From a checkpoint of a small contrastive audio-text model.
Model: log mel input, encoder norm rmsnorm, encoder moe expert_choice, encoder num experts 16, encoder width 256, text encoder width 256, text encoder norm rmsnorm.
Training: normuon at rate 0.034, batches of 128.
Data: trained on single notes of 20 synthesised instruments, 78125 training examples.
Rows from block 3 of the text encoder of a small contrastive audio-text model, named by matrix and row number. Rows with one number belong to one neuron. Each number is 128 + 32 x the weight over its row's rms, rounded and kept within 0 to 255. All counts start at 0. Numbers have three digits each. After the name is the row's rms in percent of the matrix's.
After each neuron's rows are labels from the 100 texts, of 14976, where the neuron reaches its largest size: "tokens" is the input token at the peak. Only what is clearly more common there than usual is listed. The data: single notes of 20 synthesised instruments.
# gate: MLP gate (text_encoder.blocks.3.mlp.gate.weight, 1024x256), inputs 208-255
# fc1: MLP up (text_encoder.blocks.3.mlp.fc1.weight, 1024x256), inputs 208-255
# fc2: MLP down (text_encoder.blocks.3.mlp.fc2.weight, 256x1024, transposed), outputs 208-255

gate.235 087:093173120122171131148151171136112169130152084149131135123127115134189115106110116123109117125085180082112109107107107112107106121146093159064202
fc1.235 088:072098138093159098148128112135149085195122105166143094108132125157160145126129085120220132170141145148132090137180068170139168095122128152110171
fc2.235 097:148149171111108161159134195129216171138166117141159181143130094109139094037142100101122106116156134118113125131105142158125180081094158119089168
tokens: "c4"; "c6"

gate.118 097:132126163100186113091130140129070143115117103175194087133109104176151124102117142134113145113166140132141131142125073106136134154113116173123163
fc1.118 093:058117128099099158175123088122179088119140137075084159115152174048118142107128104137186088160114111163141137166066152137126095110128128097158103
fc2.118 140:089133146150139129129147146103152107145173125144154081140121075142203154173130183114122144147212173165155089174111081171076090114118144150120181
tokens: "c4"

gate.352 087:159147154133140079009142141118188128116182143105097176138156134171142105110107212125147153085090136139097139191124140105110098109157144165128140
fc1.352 100:116134137124192110102153104151141138088157055115095101142098141141109160120146163142154145138161153157061184167152139125161057083134102128191122
fc2.352 123:132190127162094140074185161105082118086083164182151118173151134169098132186106110114134142133153112137098122170082165102189102117144152124146091
tokens: "thin"

gate.430 127:128138183156179080123110111097158166127180068087153167143115148094061162145188135138110145095159126124084105119158142184128233108127052096082103
fc1.430 130:099127091099083182123108146145115104117094178151091089136147131155185092121097126115121113139105138143185123142113093088132048128144196156185153
fc2.430 202:178124105110095138109125131150099158151087134136102113178172110076089061094076119072128146154138116101114145103162120169130123137087090113210139
tokens: "room"

gate.206 110:132130129144124107154123096138117122124113152161093181133094121104154080095078079126075146159103198109141125164159071155144147126139089124133097
fc1.206 115:084110100147132183113082092114138137143093142155088178127083173137151124134102142159102138189159181165115131159089152137090136132168108128127087
fc2.206 185:174158142126107096103103158127148106059127109155136125112209142139101082140093152074089115129095144131163116161115102073129145119137085158123123
tokens: "b4"

gate.749 103:077036095182113096143078070158159144151146084127093103158145100120148110139100094113097051164178132149060145081147126122124108081168044104118131
fc1.749 102:175188175128124154145203195129102148136165135088151150041094113111072103124164182128141108109097109096201162150104074148115150171125154113134087
fc2.749 107:140124121149116110094111111112156171078108107146148083160153109094125123156159123074125094131092143116180065140053140169128135132064173117152128
tokens: "b4"

gate.200 120:154167184131146190121150129173143112095130083105131157082074135121140075143112152185129167146159102145113109111162137053072151095113132098103091
fc1.200 105:180139119099175110119130151186135124161110075104071075111111137144140153135126130140156100145053137206167082150191118125158154171094146164090159
fc2.200 106:107140089161127058169178126127141138132068171154104069056097140129086123137111108142162109129151114136186142118172207117129073114067127144152116
tokens: "2"; "4"

gate.288 099:089096172106135161124167125090189112155164107108101179117129127181168149122122131090100113144072174131074153136145144190131108069118096116121098
fc1.288 098:117125143164127129130189119136085133107145152133129106131139165090106082113136166083175105081118070092144109087200127089129070151109149130165102
fc2.288 083:099138157127147163071204087137143167057124163132138052129118120147117159078098100115143157111108109138112115150136084107100106193147140201180144
tokens: "thin"

gate.311 094:185089142071180143157112166128115113184143110112161148172126097183140086109127143119142118102091135143117060111125151111157158098107153081113114
fc1.311 103:087122057136101184162124106127121095106107068152164116157127183152106134162131135136134133151148075101091094142163202149154133144224083116069066
fc2.311 076:149147095118081138169129121139131100117127125130124087121073078192121104164122158195130110199121130146088123112129093105080170100124110173149110
tokens: "thin"; "d7"

gate.458 102:103087109113122137118168158127074206074151152077166142143125163096143113064123174161140113134153138142148078171163113154108167136168197125160125
fc1.458 101:191183089160168107171124096120135132112123119165143114122091106123228169152064120124148170141121148146188126101141094130172144144144086141136202
fc2.458 062:128046080082131130126174124118152117104130116133102094092123154126111142113116086165131168105121133099121141107177109129160113133099118195097165
tokens: "hum"

gate.597 100:122181163090174104162104129130112104120097114183188125121135107165082129088118075107107111134152139139083137117133155142160096160135118103126160
fc1.597 106:069081115175124179137148102207107110160123138173140109082119197157119172173156168127156174116088109114091106156155149141133159148177141112097135
fc2.597 137:116162139093097095092094107128107116086142141195120117140046091190123110149139120104088100154113101145167104132158059075140125103126146217153120
tokens: "hum"

gate.246 095:130128120131110148145109157078092126074115066141122194192172109106102141115118133090113148153123105130159096158131107138090171065123136113159165
fc1.246 106:136115189112174174140092085148162153163144152114088119084118136207154101106088114143072130104122187133131142127130125110176099133131156137152090
fc2.246 080:109101087086143098091170136131113179132136133079156075173143111212129135150167107168147038097083211169107146117163134100100140132123157219151113
tokens: "c4"

gate.285 090:132143104132141090125167188132095167149113087180164179094169174168187152139048124080111166115113156140105119099121135118112063099098112119112146
fc1.285 106:103082060138175198101108187088126084123069129116129113133119122140138148143162183125133129077179127115128160183108165151129158167101114159191151
fc2.285 062:103124141109121194148128148125144121131193092147120159125086143146149109164082094087069200148136116094106128081109094150114158100103158144121113
tokens: "thin"

gate.567 101:060115151122160141077128132129139146191133120201161093158148100138107143132147171103148137123153113148191121116151141105162108168146082115134166
fc1.567 091:191143087124168146194129113077096082137109132097151095125095162137107136114101094176164144141118139149121154142172142180088106139124083135113102
fc2.567 138:098105100093099122105176154117077140152164071119094087129162106201118130172176173155159082127120173114166132126159093139107132138142125148141076
tokens: "c4"

gate.74 107:151084180124114106145108096149140180096121103129139155151152166095148060091115161181139095159130143161162153162124119148157144137052116138164205
fc1.74 102:111172116107111080130114163109160156131149099143176100139152102110124136093121146104161112077103099145144174107189066174125146113105087130118102
fc2.74 065:207139193155139099209120102145115090215104160160118195130159136115107115128119108137119127114115130127124108129159168160186111095083169148166200
tokens: "c4"

gate.678 095:193126127140133178067153133102108134127137103119133153111068075110142161144102191129126156110111126086127094146168122123149141134128117119180132
fc1.678 099:076117134124079112155111164124147227137126102165096167097185124146073140162121153200142146128228134134071117162085187125140121157080142136099136
fc2.678 175:136085145195117188057053088050166106126121127084082175143122135159104150124155152132148114078125160081127160121050108137127118196201117126178174
tokens: "2"

gate.547 098:147147122075160136124151167160124122141114148077056113106135137091124037111091198145017113158095128131141097161167161081130160073110111133143115
fc1.547 094:131084134208139072154151211081127104164098148154137069104130129119193082149150116131143162135144091183123117189169145123107186167087135138066152
fc2.547 055:129065103162186135125149149153162172146167104096147109145103125116090161083191096128121109155154099126168192099100123135171149144221123040041141
tokens: "room"

gate.395 101:143100195110085109091170096181139178116114158131115130192152108108103141129081124104184154123149140150043170175153154168138169113176102154184155
fc1.395 102:131163144092048110147117070133118185115149158143110114137099121127167134119147158121112112148114108135107109138102115169153109140140126116144150
fc2.395 101:159169110143176209087142163103086103129089151151115148116169132105121131120119144114135155132112199149077187139163067121084115130118090099148153
tokens: "b4"

gate.114 095:104129168090114130140082108134072133067191072088174168100141122093111082070117118134135185144125120140155054118156107100114196108144121091129162
fc1.114 095:116125165173116128140161152119063080087129089143135154157120173162159052125154144086130126175173117129137160163096053106142144062142107106167159
fc2.114 093:141129167121104141089133069084115145087110169141127074121082149103192149154204152141160192146146070152071148177117084151159160126106081078105124
tokens: "room"

gate.275 096:155157090136087146142167142208110117135105118131142165200125139107148143125083163110124131119113079161111114194073141122097113157093125156082108
fc1.275 101:109113109055100159184105145060169127132122141156123123101127177150114135066189093093166111138167141081138141066134117129134104154120146058148136
fc2.275 096:096109166157132078113157126119165123103089054169125149200214075121112189159175154140134150153105104126112081189112116173143119117116141147082106
tokens: "2"

gate.71 098:083143108140148111151117170192136101149136107161127203134116101189080149105125156127175181169133061123103060107162128171157142048081116130141173
fc1.71 108:185174151122113131150125173114119100053115184144137160164126179129092137121121081094147086111117138121136097137085121184147141090119152125121110
fc2.71 051:102142151141156107160121117126161137110126129154185152153105108088092155194114144136138116122177164120144107096150120171122160093143156100131097
tokens: "2"

gate.325 108:069115128131145108142091118199132146184080109094112070134154149077096054153167140127146125170111106150142113135188114168145115148123142041150107
fc1.325 097:136132126138114125117091130110126098119092129128137154125126088106119166131153111116108111114086114121118102132199205099148099085189127140083175
fc2.325 140:175098097109127089109126141173125130097119175139120185123123132167137172119113089147114085055111097087106168109134146142148086170128089149128171
tokens: "b4"; "1"

gate.526 102:150149128129134102106132063166108177129161057161108151093154116080177087142155070148072131169121162125090194100094133156098159090095091188126132
fc1.526 101:102142165169203103170133022147157156173135108146081122121160137097153172092103140128102160142097102097094200118115113195112176120111097186107192
fc2.526 076:149097082155105163216134122134151137125127099118137158096151105160179132141091117131160174139099090099081126201090064152171096085099118162112146
tokens: "thin"

gate.89 102:168099156088129128119092171113093167003151074177123127109169117113182146099092184172152189097105084183087032123149210125118082147135103151096131
fc1.89 096:129104180113142108113092132182135185090110120073105116121136127114148190135092156194100143123137095156121091129132111145117148144134078163108152
fc2.89 084:106081143110107123120096101116123104187096125124145152126127153133135215158191180135133075129082167141121153145127124140170142165082113117155103
tokens: "room"

gate.392 096:123169137130116166131111149192107174131108132100041144091103103153074088090119070141100176143136059143124187116160153088085165088151071116077131
fc1.392 098:049106075147077163113129076158122186119183124116116061105130138122124096136126149132076100207133136167062157159128162163130136140166078159097135
fc2.392 097:116143116120116157080126158088102149133143118143111124134176151090166138131181186100099155122095154137097144162125074139099118102164057112199111
tokens: "b4"

gate.761 107:097191165074101178077148147175020144118090119099105083114137159046147119116092114147151153136097106138083132093139154154174087082157119105128135
fc1.761 107:099154121128094154136118115176067160155109105073101069151026155089150110113112119169133168095126123114148178130147144150171120124175049105101165
fc2.761 125:134140162165087169115137126111135143152144113152050151150143090149137082117110131107148172083130135196119213145207048198119108088125104097121137
tokens: "b4"

gate.26 108:128127142166101120088169161137135156101095097155159092133100110152109188085154162109130114148127150104121137164138131163151192168160136117122109
fc1.26 107:136170098179100133071132104113119138134189114077158167118100110170140099142129170113109042211159114110099089072141110094129065108158185186163221
fc2.26 068:099109105150102094140115182127113158106128121139147126117184161141110117146150084124096066179191140139170109129070148144141173107116116133106084
tokens: "4"; "b5"; "6"

gate.535 106:153115138129143101074104125172081175120100127117132129164088171130139116095136142154077095100086145130109122128142158151140144138148099104165111
fc1.535 102:134145196124133123071141117118141143108164147185172116172073170119132096098176166173067129159098178099083195135116153177120104184164090160108096
fc2.535 172:132146148128131134138159116051128067175124158105172118139135134135104116114163154176124101113102109123171181140086116156126092089110098132102081
tokens: "4"; "3"; "d4"; "d3"

gate.175 088:130141077125095177123116102171084184176113102151052141125119166113204135100044163141100170197140134081152166160150162087126142097121116097139116
fc1.175 089:074106098102186123130095161083078178154126103108091068131148092107165150151064188147130096170111139139114113116124103180137137088139124158200125
fc2.175 039:100124106090106127173100169094102166195149113093149143105092106119135104168106112138128125106132162131110160076088131196127162117129115079089131
tokens: "thin"

gate.731 093:166090099094142099066073144109114090157136114086094168121067188058146182113115139106152172127150107091170118177142170072108124053129065156111163
fc1.731 101:163113106135080128155147190084111119118102107135118125110118123155121134126141162141087131129153090166063137182151155133108131029116121202094140
fc2.731 081:134154114135152124144092072140165157093102109114155108118138132082111114138126094131166125060171110140183129129131118076175176175160153137116102
tokens: "c4"; "7"

gate.56 093:118115145129137145112143115193190148134135174195118210158135105085083128108112162173071099097155128157077090072131148162175108077131134112082074
fc1.56 094:119174112165092134177093095166133109046134119128182175101118175080082156154058157162139134071198158075101107093147189167099138091102116123085138
fc2.56 068:127152091108133153168161126177097167196107103128168138093185095113140184146115115110132108125094109097105136132145175137132127147135131130118150
tokens: "room"; "pink"

gate.3 088:082063139037125141135133148148153199089182183152150107157126078118076062069061126178135196171121088087132145151138157164118113114106085097150181
fc1.3 095:129162158167091128125172095160083084104074101095046151166151158108105217112167163127142103049076199140113080064163119048115114165154155125123142
fc2.3 081:104143146101179120158175080135147115099117153066075096095137104076081135137185117141094101108168090092166043153137118125104161155160158175163177
tokens: "thin"